Weights of a small image classifier: 13.1 epochs.
Rows from block 5 of a small image classifier, named by matrix and row number. Rows with one number belong to one channel. Each number is 128 + 32 x the weight over its row's rms, rounded and kept within 0 to 255. All counts start at 0. Numbers have three digits each.
After each channel's rows are labels from the 100 images, of 14848, where the channel reaches its highest value: "responds to" is what is common among them. Only what is clearly more common there than usual is listed. The data: simulated stained blood smears.
# convs0: first 3x3 conv (model.blocks.5.convs.0.weight, 112x112x3x3, each kernel summed), inputs 0-111
# convs1: second 3x3 conv (model.blocks.5.convs.1.weight, 112x112x3x3, transposed, each kernel summed), outputs 0-111

convs0.49:137130118080133150136177176079120092136125174137104200148176121128152161147118142187097108168170095137172071131149119116145080120100092122084127101096188121105091120105138121097115133134110103101068119164098211031092079118107088117168112098125119125149092104164112148153114055074110164076113099145127145123179144130169144116096118110151
convs1.49:146058138125126114106105153120091118135108133141137201057174121131092168119149160131155101060147156081143050138140137092125172117111119139157221101103078111139102070115143117145129175138117113119141144113062178054140166183146144059152116207136121166133117165089137153127096132109111120111187104133097168121111134132147108110134111091137
responds to: spiky cells; kidney-shaped nucleus

convs0.92:122109134113088158130134145072122116134139157131130109154148163095105157118086069122095084153116107078200126121105133123109152134111063138184128126070033129148097106193102117126092155139132090128071133125103123151117092143091143085155168122138169162144153127165121160096174140190155188130102092146112094039133075085085080118133101150100
convs1.92:184093159115137137105141139158124126079073135121129115152134151136127135109111126111122110146094119139187161131108134113068160090100108144107128134154149110128115216085183196158133077117108136106147143180107130146104155074102147160099112083118072074069155147104093119126131207067105113191129173094130208134108160096136122146070096156082
responds to: ovals

convs0.58:044101112157125176102088079126086122108147100141129143126181099146083096155136093113124181104082136130080123134146080109090141119143124159103150163118167089154148123207161135119149174120129122125162141102097131174155197124182124169120140181122147136073101159168142161122120103160059106124098125128171210106161095135146133127170170071178
convs1.58:011131136158129138101116124103104057126124153087168173130094133104139135120093142138137119147112219107155147075097140211134125132171098163142130142131077110150105153162175127127126082168127124137148093131100077082163157122165161070116110105095109106151105151109155089174145088123086159122177145158162140107171068145077106115172133143124
responds to: teardrops

convs0.63:131144129144128154161162137121183171147109169085129157122125137100096074157135083124113063183221125128124126150111126095165113110089114154175143120168154177098114153053086066152164139134127101076053094151130157146133125149106074137083095129101095150109094127202141100167141124144100147170129160165077137148126160070114104173106090115142
convs1.63:121169149077130151094128163127154164109096114144189128149133170102133110121108115122118057179114154117163142130134146098135195091161096232127070130089139097114154091104113126135125166161121119091151042188130154127138085109166105156145160122207080087122114111106094107149119128153095100150089151142102095080151159174179133127066124155123
responds to: kidney-shaped nucleus; spiky cells; small spheres

convs0.4:149127140103089107167148154095140165166116198179106153140136149139131107085147094139177097188086131140171104149067109173069110126174158150129116106179164140155107136140072147108141123167159114122137062109120136166121173138128187162131172190162154077094144115092169164093091147163059100109164124142163074127107133100142149119076132075099
convs1.4:176153142132132160099109159140100116118148139129107099155115184138130103173165153133086127091180127129133100134097173129081130065070099134159187072091176144124133125094102174109064137053154176136161122124078131094178096119111098105127160159137133181152123113170107095127106083123167135107154146114141145123217151089080170089163121088066
responds to: kidney-shaped nucleus; lobed nucleus

convs0.67:143148117132116072101122132170170110134112176140156129133088104155101140102120114149082088084080149142078091131179139127148110119085099119171182120107112135133093154066116133101145105101089137120104099116143167149125132074089108127114122124146129145061114178255142082141167183082082145200142115076148073128103130124092139103151113136121
convs1.67:146096140094131146121096160116100148106129154147128143093154198086134097128113144079085097057133141134127120094129142188165136148120098147128085156081127124068084074111131109135129105117127081094148165077147097121160075107148123097183137147114104140110073073041145147182113140148073110173167145094134162127128065098163175165161108168185
responds to: dark grains; ovals

convs0.18:107073111176114143041097157177119075160142138162138089119114119129120122146130142078097066144118107136132112178183156080168188173111150115080159079109093108166076122116146100114134085105106135119127081158151146163089124106164140169118170145087096112156141205161141143119099134118036114159110153117189122112122118137123085116177156175128
convs1.18:162139145140143164169137049111174116106087110135166041122096091144139119156104133127179150145136143143162205118137061167185019152086120098177129133109124170137154133134129128106126220159099097089140128105152116109142132184130115131154125114129142126149068113152132175151097134123101112103181092076137119113107110139137187133120168152149
responds to: teardrops; ovals; kidney-shaped nucleus

convs0.52:134087093094119149102143170131102123107130115140152178134089110103126136113090166120150147105181118088155135127121123101170159117139080168020135141124137148116138105097167088158128091081145122172115202087127096119143093058146069111122137147104045131107100127190142100137125114150122201174184099067141112090155162124104169120127103188139
convs1.52:105112143121109136096214156129114197184155153109165239105155135110157151124138156142142161126149145141128153119143117108102147108163163069162138065172150092119189130110163136130132090104074126087079179193119118123130107123081180094089155122109083138172105150104103080136148156167172097160129087087107123122147117131148119103103131190103
responds to: ovals

convs0.90:111163129082106140136141167162096094129111179127139082170140073141111094098152137123101110141107140124128128105132145137153157142145111213056142157144092065168056125101140123112115134078107175189138190113137114165125136129130098147110114166145090107129137129088146076065104083089087076100153184033115094138139153182126110109125124184118
convs1.90:124141074087142113109116144153095090165111087132137126119094151119130119116130191095157149149136187093165149165161179156156086138108067062118104204119153134142080194138142169100133144150146093151144205147132137162101185103114084180135102142074128176134128120109130134135140190176120089133169145134101134099107128080090143162057174129173
responds to: ovals

convs0.37:128151119178121110148094150106103092128108105142156146153071129179123138168147101151143057092167217141155123101064115106082086106072140106197150136163168155089139146117091126148133132088145111100160093124126146125164135134140136149182150100097154101130148124095116108052119136092101178189126167131093089071179127110123182184156076155118
convs1.37:181120177131095149056073160084101063139133152082126205105166134154076166149109144127110125059129141126178175072050121133106121134101175150105156145135118180129089112141170169155136078099116142190097123121145115053162076117123098114120122173113129151103103133138094137128147120140127162196123102123136067158129102122126086141148144099145
responds to: kidney-shaped nucleus; ovals

convs0.13:147110111095116174083134124172168079087088086120111169140122153138156136112088113069086138090081154121097169077136137154112179127129064154071110134161119137107143097117140142149114142151126135134144078097136135058154111102200091103124130172114122120102112140195100064059160123119137151164156120166152152158087127195213114131127080094114
convs1.13:171151161078119115108153130131121099100095179130136086155145104141160140139167178118146144188188103150105132118148076177146178150162121101121128142100107172119086060053139120132153133112072092146111164077159138176114161087123143132110088064132163184138053158103148150148139190074115156072117117097167114069131114112119121102163131159157
responds to: spiky cells; kidney-shaped nucleus; small spheres

convs0.51:144129161125174123164087170090112076133130132143114216101139094180161122135143141104129170141128131150064132123058121195118137152160183180080143138133128103128117111173150114109159201133119062105149092163092111121132137121126162122107148127107111198175133069204103084099122148122117145153118139184067125148156068170125129117081156125134
convs1.51:120129179138152133154130188188123113145145150144155115119182150086111181189166104172117153128157067124154145079121133134082190104120123165125148135107156126164098110142143171128178094159128122099143149139131165171105127151232111148141122136171109157109167172109152116121130202161133109132138177048039151140120153132080117158154149167134
responds to: spiky cells; kidney-shaped nucleus

convs0.25:046130073067145187167196154139098167168107124152134095178169116101152123133121134109116144131163104155138093137160212138177065068126120170103103145122085143146108114121116116194097101095116145119153160064122160161074090133177133145098140144145099147113134108113080163069156159105047138097151109095156116103133136153096110118131121137145
convs1.25:131118175107089145159174131143148152182126148158130150157130167109131088091172153122096086164130134155123076165107135120130072200064128131108129156143160149159163137127218159156133195116155092137140152115149131157072168136146147122136092105139180126139034101169091114067160068134118149155130203067140113138148135099134149100158122154144
responds to: ovals; discs; kidney-shaped nucleus

convs0.23:123144125097111167136115122172135109142165121096157148143140163117109104100174126164097091164116147139122132166103255107097000132102116157122126098114099089130130091147199137132094104153116111121097183105117127118109125132130135124143119086129099119131139112121100164101149137108114112132127122202160130158132110166106122119153146142108
convs1.23:107158121101107090096138151112116116111124138152118092167134147156155145145163133139060114066055038063071072099073086079072206136142123146114110133127163124170207112167147197134111122152099097091131099214134170149149137110111109121180106136143104099114075110165150149111123102137129112124146127128085125113127102144112126138127140169120
responds to: spiky cells; kidney-shaped nucleus

convs0.11:123145130141083100104133152101148168170103109131184114174098136130138107114162155180098149155165051120143153092140051120163072130009175083125137132132141159139123127116128172135091119127160120176153120189080083131123155162142134109160158138145080162153074122137147182113144139141081103125070085151096118151131094159123052110116146151121
convs1.11:125143114126135085156159132149141125086155147157126143153123124140135173133119076178142110180150130082111133139130122119164146117080134132083147136133145081130100155142146091126096116165201096210096119060181078134120135084178106157103059211129096153141091115199107088116113170113191092175073091122145109121115127174127179109168118099156
responds to: kidney-shaped nucleus

convs0.28:103080076119152096125122161115120114108089149154135125114091116106101077102122156131097109106134121117123093118148058151076131124105144022103141132117115139095134131168096182125089138146152118150149126137129115079184099191198134122194148093134153174180127067122095102125115142109133168129162159249136160080145140109124142117141119172173
convs1.28:155152175116080110143099192078110093164124137135126167129180102077139120169082167121098127123114100087140122127142112134103116109110107086101080113095126174137168142105150119082184081138175114159166165075105111096095143128175149158143133082131171120108084153145090082137138148113115117069083140014090121152119093107173132193132077134155
responds to: spiky cells

convs0.108:141183089115123129131119204160112096085091109104094082144145132177097161188106200131107142135112161162098119137168181168169129140124137184118122106146104103107148095104167115146177187126146111098115128099182129123112166144145146134081133133145135110156137217134086088150124077093066130190161112040128136170148134169082129106155109144121
convs1.108:209159150164084110111156156121067135179117125156123165152149159115146138182133121118126115123171144076128134141096128129118079152136101079166155212099139131128165169115108147141144104125168132156152164108121158158188124116176068130199147170134208138131123116165120192120131125164156160148178091070117125175143142157182172181128128121168
responds to: ovals

convs0.8:116111129114099098194089121085045156145153205116129170152120108139165120129079153135146119121144075130162166107174127181153123176179129106078080145128205090136153153097157129122128078163158125139170136050106121114174068107118109076138129129105134142203151103136106139168100055106140082122132121118102172152112102116121139164135110144165
convs1.8:112104133076150196121109097170135157148115129081123153238171121151173094141110080117155132182094116126096068122145066141198123149095066128165093118098123098123146144116152157079128099179130177162119059147165144072112131137134139110116188161113132140128121122153118125133187164151148122161111179137127114144117133168160067125130066129127
responds to: teardrops

convs0.101:132066097151096122182087137171062165130133118156126144164106123106119125119104125126115141091097118191131146086163140086093102119204131130125108153119110077115099132069169104145091087106112084123192107116137209148119122090132105090178164158145122132156097146196134095168164164082106142122075057157184148158110126099117086158137085095135
convs1.101:050106113124129169101128164146148131113160094096164131101188157110129106088139149112130075109132126082068129156126136124082147095166162193113171143124121085190104053111146086104078135162156124067105108101066121139135128138073123163071114073129130053119156112040114126160146173119140154157135100136168139114120134083166112101122146122149
responds to: dark grains; crescents

convs0.57:090106127139168146129114225139166182101105122117140093111148106102124067154099144131107141129132170071085140140108052101150176104085109119117106119144155131111116128119160166158087095139174056146125155137087112105096118119109073123112117143109106116132170089142134097120220156177045121147166122213086141139111066124126132125124109099155
convs1.57:101136126105149171167092194146107073124126104139139158128180155104144134149143152118175117150105152144119130151121097135159103172121127071092157127121183135079088108115107115153098078109148138162129179158109174107116091185118081124116142189110087086077109110209109098132203115200109135162157118009106129122130121136157101143137128121102
responds to: ovals; kidney-shaped nucleus

convs0.20:116100124146106094111142147100092032123127128105127093098097170147161033139119104106102095100199147155125131153143138184120090130136169125161157124103145166132112153088156077101156158148096176131149121172114157187170137165158163151121093145110095139170119143089158142146157111100085104163203083142162120160121038153170149156110154127160
convs1.20:112079154103139148134165054139188091109062159162157059153156088172157111117141139118111107180116088113166107138078112141145087117113156094151164180146160091172147137146117072099076174163113122149088148082138062100088123109117117091175151067155172111134162071106109111121106087141146145165157161129106160122108108175105162086144123152107
responds to: spiky cells; small spheres

convs0.9:137121210205129159117131127135123146138183149185113143094140138160162159142178175147092133140130096155119073141130171107145073156137100166106079141145150096125115093090126101169136053142151104120138106056149066090085135126153162125172114142191167128116133171129109122099109109070121103090104168170140126083092091163155159130137107054100
convs1.9:117088081169151121128147176185086137165145123124133054113126159097132180092106144153097175088108150104114122091094110135174123136120135174058100131178097105070127115116144125191118109145168158183117187134091133140100121163091087139145087175145146142135073050142169110136107171157086153144094102168084142088095127123124108125076134068104
responds to: spiky cells; kidney-shaped nucleus

convs0.84:118151067098135136120084160112123085152135157124162063125089090105126139102120177131151090156100100100110179087171050123127098116145159129179173143112141082093159128142077164103108161147134131122116117190145141114137114117107077121137135092100129132116074160199140112096125155125133090159096061167118129169187201117142081067170094127187
convs1.84:146136130168136078148153128127102156087108160120134127129113145152119130114159141136136103174135126093140199136105140142138168174160124136100175078128083135164214138163116095162108139074178124112118131082119106140144140143047162116113171083099103132119065111080054178104093185158155167094126116115153143091191082207131125144176167105117
responds to: dark grains; spiky cells

convs0.6:110075155119126108131083081101107141120163093112172118134114145089130095084089089129158177083107181080110138094173103152104159105087097094086146131120153190125206120141136141090177071137144136140082116141158149119132159088112090170121103119139095138214126095130150183107123132182104092095159067066107185153117104112148081127134091170125
convs1.6:138092115129175142165139090124076143116085112165120105098145116142115103098158146138078127124119178098174080125167074140108078196087152032128119123142114184159172165079112103130127136144127129162125184115158109112163096164126109104145107122194129130078093146149087096152096099139209132171158170080116081126101139159127181129068113148153
responds to: ovals